{"method": "mae", "loss": "mse", "encoder_activation": "gelu", "encoder_qk_norm": false, "encoder_drop_path": 0.05, "decoder_width": 128, "norm_pix_loss": true, "decoder_layers": 3, "lr": 0.0077, "final_lr_fraction": 0, "warmup_steps": 370}
Rows from block 4 of the encoder of a small masked spectrogram model, named by matrix and row number. Rows with one number belong to one neuron. Each number is 200 + 30 x the weight over its row's rms, rounded and kept within 0 to 999. All counts start at 0.
After each neuron's rows are labels from the 100 clips, of 14976, where the neuron reaches its highest value: "strongest on" is what is common among them; "peak on" is the class under the peak. Only what is clearly more common there than usual is listed. The data: Morse code for random letters and digits, with fading, noise and interfering tones. In brackets: how many of the 100.
# fc1: MLP up (encoder.blocks.4.mlp.fc1.weight, 1152x384), inputs 128-255
# fc2: MLP down (encoder.blocks.4.mlp.fc2.weight, 384x1152, transposed), outputs 128-255

fc1.603,192,206,198,159,167,221,160,242,201,240,190,180,186,193,229,172,147,175,163,205,180,180,179,161,256,204,155,156,221,214,172,206,207,201,187,183,166,216,186,191,196,210,173,227,130,221,262,220,209,207,196,240,149,208,263,234,195,165,152,189,244,218,175,189,206,218,244,219,219,201,178,281,145,222,195,190,258,189,228,201,233,249,195,201,183,226,209,182,193,215,206,247,230,156,226,170,178,203,145,188,147,198,188,211,180,193,226,199,224,219,190,231,230,262,204,219,179,179,174,258,179,177,187,216,182,189,256,254
fc2.603,248,193,147,199,194,188,214,182,212,151,244,230,184,160,207,167,225,225,207,214,161,233,168,204,206,233,229,239,163,249,176,244,192,168,266,249,223,250,190,252,130,189,126,262,230,126,162,212,252,204,196,189,203,183,186,236,177,174,205,202,205,158,216,201,207,204,169,216,132,219,216,162,241,179,129,198,216,196,253,209,195,225,206,213,220,219,210,200,219,194,214,161,108,242,172,153,182,231,231,242,133,194,148,187,187,188,257,158,148,225,213,173,215,216,192,219,214,164,204,216,209,204,241,258,226,201,195,132
strongest on: interfering tone (98)
peak on: gap (87)

fc1.612,198,188,185,180,185,203,234,156,200,228,141,230,198,190,185,231,182,179,260,269,166,243,186,186,257,190,193,220,184,180,193,192,197,228,178,203,238,199,145,180,185,160,208,151,210,191,186,169,162,189,220,189,199,231,185,193,101,232,194,181,224,223,191,182,211,244,152,234,235,171,181,237,243,176,222,223,190,198,215,168,216,171,218,232,180,205,180,202,197,213,159,207,207,210,118,137,190,246,177,212,175,223,181,219,217,150,177,204,239,206,245,191,264,195,214,261,222,199,162,173,208,191,169,163,149,187,198,218
fc2.612,185,171,182,206,140,170,237,186,210,222,225,197,204,152,251,173,222,183,212,193,186,211,207,192,195,223,174,235,231,225,219,236,148,217,171,207,198,200,193,169,160,173,196,171,176,260,206,247,162,186,217,173,244,189,193,234,161,216,184,107,162,186,211,212,260,176,227,200,223,175,241,180,202,195,162,165,179,201,182,207,192,208,226,235,191,154,190,299,153,245,221,239,161,198,234,173,207,235,182,176,181,220,217,235,221,216,228,237,253,161,183,216,188,200,195,225,202,180,188,234,156,220,205,212,198,169,163,139
strongest on: speed: fast (96); mains hum (84); the character "s" (38)
peak on: gap (69)

fc1.656,233,211,208,187,165,145,170,216,153,181,235,189,204,154,178,194,192,168,171,156,192,234,194,169,249,196,235,244,205,185,199,216,159,177,210,200,144,231,225,224,222,184,194,221,171,231,209,156,196,219,217,224,198,138,188,259,183,199,232,171,178,257,213,215,191,222,221,163,148,195,197,242,201,223,192,150,255,190,187,233,190,163,212,252,171,205,242,202,176,162,184,176,215,204,211,212,194,166,253,172,177,160,210,248,179,205,196,194,180,182,230,159,179,182,147,178,149,252,227,241,152,132,178,212,186,176,129,181
fc2.656,301,225,250,230,211,218,240,205,216,189,209,166,233,183,172,177,220,194,199,192,217,209,132,201,197,230,230,251,217,193,206,214,191,206,222,188,188,167,180,257,228,197,222,200,191,230,127,222,212,238,183,224,158,228,169,182,175,222,207,234,170,278,212,206,195,210,203,177,193,163,191,249,218,263,230,150,242,201,236,205,260,182,167,251,164,224,180,196,216,203,199,222,219,191,201,213,190,235,214,164,207,199,191,263,152,197,238,156,231,222,191,228,191,238,167,218,151,224,154,163,171,168,200,179,169,208,227,173
strongest on: speed: fast (91)
peak on: gap (65)

fc1.54,204,163,194,224,164,172,251,242,187,214,225,230,215,222,196,149,232,217,203,213,184,210,179,226,174,223,184,156,234,215,222,207,193,243,200,186,122,141,166,158,185,175,173,188,204,219,209,149,152,194,164,215,157,182,176,200,193,174,153,160,212,215,239,195,193,198,202,208,152,212,226,237,243,205,194,222,206,191,202,182,155,188,214,159,198,170,209,192,236,203,185,239,201,165,165,181,210,164,195,221,195,213,223,183,175,194,231,198,174,248,237,200,220,213,190,196,226,262,154,151,196,190,225,227,141,238,172,140
fc2.54,184,158,241,209,215,156,155,219,230,206,194,189,203,168,154,201,217,174,115,169,172,231,193,233,227,205,201,238,211,178,166,192,154,178,207,216,135,223,194,232,219,207,150,140,172,175,185,175,227,192,233,177,228,217,216,225,236,193,198,172,194,248,199,217,186,223,236,197,223,236,177,219,186,177,218,224,221,254,212,179,194,163,205,170,174,202,186,220,167,186,221,187,233,243,195,212,199,171,190,291,166,182,174,192,271,169,212,213,241,123,291,201,167,195,219,218,228,159,215,227,247,242,193,218,232,234,159,209
strongest on: speed: fast (95); tone: high (73)
peak on: gap (100)

fc1.566,207,261,250,180,238,268,180,191,235,274,238,174,169,217,198,242,174,216,187,240,216,213,159,203,174,188,186,209,185,192,173,237,163,223,202,175,219,216,173,217,146,196,214,234,191,208,174,224,189,143,174,218,195,193,188,148,232,212,185,160,220,166,247,186,160,195,188,167,263,191,221,232,135,177,191,225,215,198,267,165,189,225,206,205,192,209,250,195,215,218,201,236,248,212,203,235,155,202,220,143,201,205,183,206,168,196,151,181,205,230,196,177,212,292,151,205,173,243,241,232,236,240,214,159,222,126,178,186
fc2.566,174,191,220,238,166,157,188,266,192,226,212,218,211,237,236,154,207,196,189,219,231,169,159,214,211,218,142,149,220,158,229,254,215,145,174,207,182,223,186,216,142,184,175,173,188,215,192,196,210,172,184,232,114,181,218,212,205,228,250,214,246,167,214,177,196,191,189,175,208,239,183,221,163,179,189,244,167,188,174,176,211,208,120,184,205,172,162,234,219,188,163,159,143,202,233,211,238,215,232,210,189,187,183,240,198,246,207,192,235,165,216,176,180,218,233,224,186,237,228,212,157,257,172,163,179,204,176,192
strongest on: interfering tone (71); clipping (65)
peak on: gap (87)

fc1.143,194,251,279,213,173,205,237,232,210,149,186,220,201,186,187,221,219,206,190,190,151,290,213,218,207,218,126,210,197,144,195,246,208,205,230,202,213,208,168,209,166,141,197,192,223,155,250,130,184,176,201,261,216,229,233,213,224,238,182,145,154,192,186,265,190,162,248,236,214,196,249,215,233,151,186,198,222,182,219,241,190,169,192,225,192,225,207,223,199,224,201,232,233,170,211,223,159,200,182,252,120,200,195,203,226,252,233,191,176,154,157,174,97,160,172,216,202,181,193,202,268,250,187,219,192,225,186,200
fc2.143,178,191,208,214,215,148,243,193,213,209,193,204,165,167,203,211,248,186,190,155,192,195,207,218,212,207,203,173,204,182,210,151,193,217,175,238,209,218,187,230,225,202,166,224,179,170,198,199,174,264,187,212,208,171,176,133,237,192,184,187,210,215,243,168,209,202,200,226,213,181,220,117,222,261,158,215,191,180,219,163,195,200,171,160,267,175,216,230,219,191,201,193,228,204,206,211,254,195,198,214,161,259,196,182,228,185,198,249,173,230,215,227,192,200,245,147,201,204,225,196,199,232,164,203,197,180,172,115
strongest on: mains hum (78); thin (high-pass) (60)
peak on: gap (98)

fc1.560,167,200,167,229,219,219,174,181,160,214,211,236,219,219,200,197,222,121,182,187,192,208,208,194,86,209,213,195,223,217,173,208,240,201,170,258,251,276,149,222,212,212,244,241,205,217,234,212,156,216,109,206,195,234,238,173,155,167,234,259,160,252,225,173,217,185,214,214,138,177,176,231,195,180,192,165,146,197,162,211,177,182,243,203,179,155,185,176,160,179,259,175,246,196,178,203,202,180,221,241,177,210,227,227,185,186,168,214,197,236,201,155,198,153,229,232,162,229,150,239,198,211,208,205,256,241,200,223
fc2.560,154,175,207,258,183,170,153,181,176,247,216,200,185,241,178,215,176,199,185,230,208,222,183,227,193,198,227,212,250,221,183,243,157,193,190,199,185,177,226,164,173,231,284,224,245,204,169,216,231,215,186,142,164,151,229,201,241,159,246,223,222,210,223,125,230,193,192,222,195,177,186,197,207,219,160,176,233,166,178,221,226,146,163,222,205,181,188,217,223,209,195,245,250,192,186,204,228,214,186,212,286,260,229,225,165,160,131,161,162,218,254,221,249,150,230,170,168,264,286,199,227,254,251,207,192,248,198,170
strongest on: speed: fast (67)
peak on: gap (100)

fc1.12,276,188,212,199,232,192,198,222,168,185,167,212,193,204,195,204,206,183,237,229,207,224,263,177,158,193,184,214,229,192,198,258,212,242,204,227,168,247,241,179,177,146,188,154,216,193,240,213,174,216,186,178,253,180,211,222,172,213,168,187,228,221,255,167,287,192,156,229,219,173,164,196,220,207,255,182,203,235,208,227,286,195,188,186,171,178,141,195,211,197,218,230,210,200,170,213,172,157,164,158,219,153,228,191,216,186,226,196,201,272,226,208,241,142,248,198,211,181,234,219,202,176,238,215,220,164,178,169
fc2.12,173,194,148,206,207,149,265,255,177,196,187,205,207,197,241,231,147,229,219,207,216,223,185,179,177,206,254,196,149,245,171,156,126,221,189,225,176,194,165,195,195,200,148,215,197,183,230,184,224,131,198,210,218,210,220,120,185,193,203,160,180,204,257,147,246,197,199,199,153,197,215,263,177,221,195,238,180,233,192,161,226,171,220,186,204,185,181,180,166,236,272,198,211,196,212,180,231,172,205,215,222,110,223,174,156,193,219,201,170,231,183,198,197,198,132,178,227,272,213,226,178,204,222,228,199,230,206,215
strongest on: mains hum (99); tone: low (86)
peak on: gap (69)

fc1.705,258,151,190,190,223,210,161,194,201,204,186,205,234,193,221,151,244,217,196,214,182,213,196,166,145,230,211,219,218,209,172,157,164,201,166,168,203,222,214,284,201,216,205,202,165,193,278,222,228,204,188,239,220,218,178,173,244,145,230,213,158,238,208,108,177,193,180,229,218,227,249,196,180,194,164,164,165,203,191,176,237,177,220,154,238,257,187,176,210,179,165,208,244,208,161,170,171,192,190,190,229,243,209,193,250,198,221,198,210,206,188,131,185,253,154,219,167,162,226,205,219,230,185,214,198,153,197,169
fc2.705,193,188,208,225,187,197,180,185,189,192,188,183,201,177,176,175,171,213,170,203,256,219,176,194,180,227,185,206,186,175,177,215,186,285,217,210,211,169,212,257,164,209,186,223,205,230,221,210,278,236,194,232,184,213,205,176,193,169,198,223,241,199,202,186,190,176,226,181,230,186,201,127,245,210,197,248,209,282,230,164,206,170,183,182,188,232,147,173,205,233,154,168,198,182,252,235,205,148,135,205,171,176,157,220,172,194,158,203,219,208,181,196,228,207,189,156,247,249,205,186,202,152,165,230,182,196,89,229
strongest on: interfering tone (99); tone: high (62)
peak on: gap (98)

fc1.464,195,269,187,234,165,103,145,185,188,162,203,254,228,196,187,169,206,223,142,185,165,166,229,145,197,224,215,211,218,235,271,165,155,223,188,305,201,205,189,216,143,214,162,153,206,242,201,198,96,201,203,176,235,247,222,157,239,165,209,209,190,234,226,180,176,233,215,193,230,223,235,183,208,182,194,185,202,210,243,203,210,129,207,151,166,242,181,181,213,238,269,225,154,196,182,162,188,197,172,206,159,153,197,195,183,199,221,182,200,154,212,215,186,202,201,211,235,176,198,145,204,156,220,237,171,165,239,227
fc2.464,183,194,231,227,214,184,186,148,208,176,175,179,227,235,246,171,186,174,203,224,200,236,184,189,176,207,199,180,214,130,180,196,207,184,165,222,233,251,244,173,182,179,200,155,199,275,253,224,152,197,213,175,199,190,191,217,199,207,193,209,236,209,219,187,215,172,270,242,169,188,201,211,181,185,168,230,209,195,175,179,194,163,220,164,228,148,196,188,190,167,229,195,241,208,193,162,144,195,219,165,168,218,191,199,199,122,260,227,239,202,243,209,204,187,236,254,247,194,149,172,259,206,243,246,211,209,218,201
strongest on: speed: fast (63); thin (high-pass) (62); reverberation (46)
peak on: gap (81)

fc1.10,171,185,149,175,207,205,157,146,202,170,185,193,178,243,179,195,180,147,205,185,155,191,153,173,270,191,206,141,202,174,175,188,176,216,174,226,298,209,233,228,216,217,218,192,198,195,203,230,176,204,254,155,204,180,173,209,196,274,203,250,182,204,221,206,213,226,172,274,129,239,188,199,204,196,203,204,175,181,198,175,171,193,227,235,189,183,183,157,222,167,213,200,128,144,193,214,183,174,241,213,236,165,196,258,209,150,200,234,283,204,187,218,217,195,166,166,185,211,185,251,177,196,232,171,217,197,203,230
fc2.10,188,177,173,247,209,145,192,245,240,175,187,219,229,212,192,198,192,169,185,155,262,201,267,182,190,202,176,210,203,239,238,213,150,188,211,197,178,219,199,178,240,221,222,205,155,126,227,179,219,208,168,197,170,197,176,218,209,234,216,236,174,174,171,238,225,192,208,143,194,183,255,169,183,205,247,244,206,208,191,166,179,186,155,124,185,150,192,203,223,198,145,184,182,158,148,215,233,204,184,213,189,145,174,175,169,209,199,208,180,248,224,188,223,190,166,220,209,170,204,177,249,183,192,194,163,190,217,220
strongest on: interfering tone (80)
peak on: gap (67)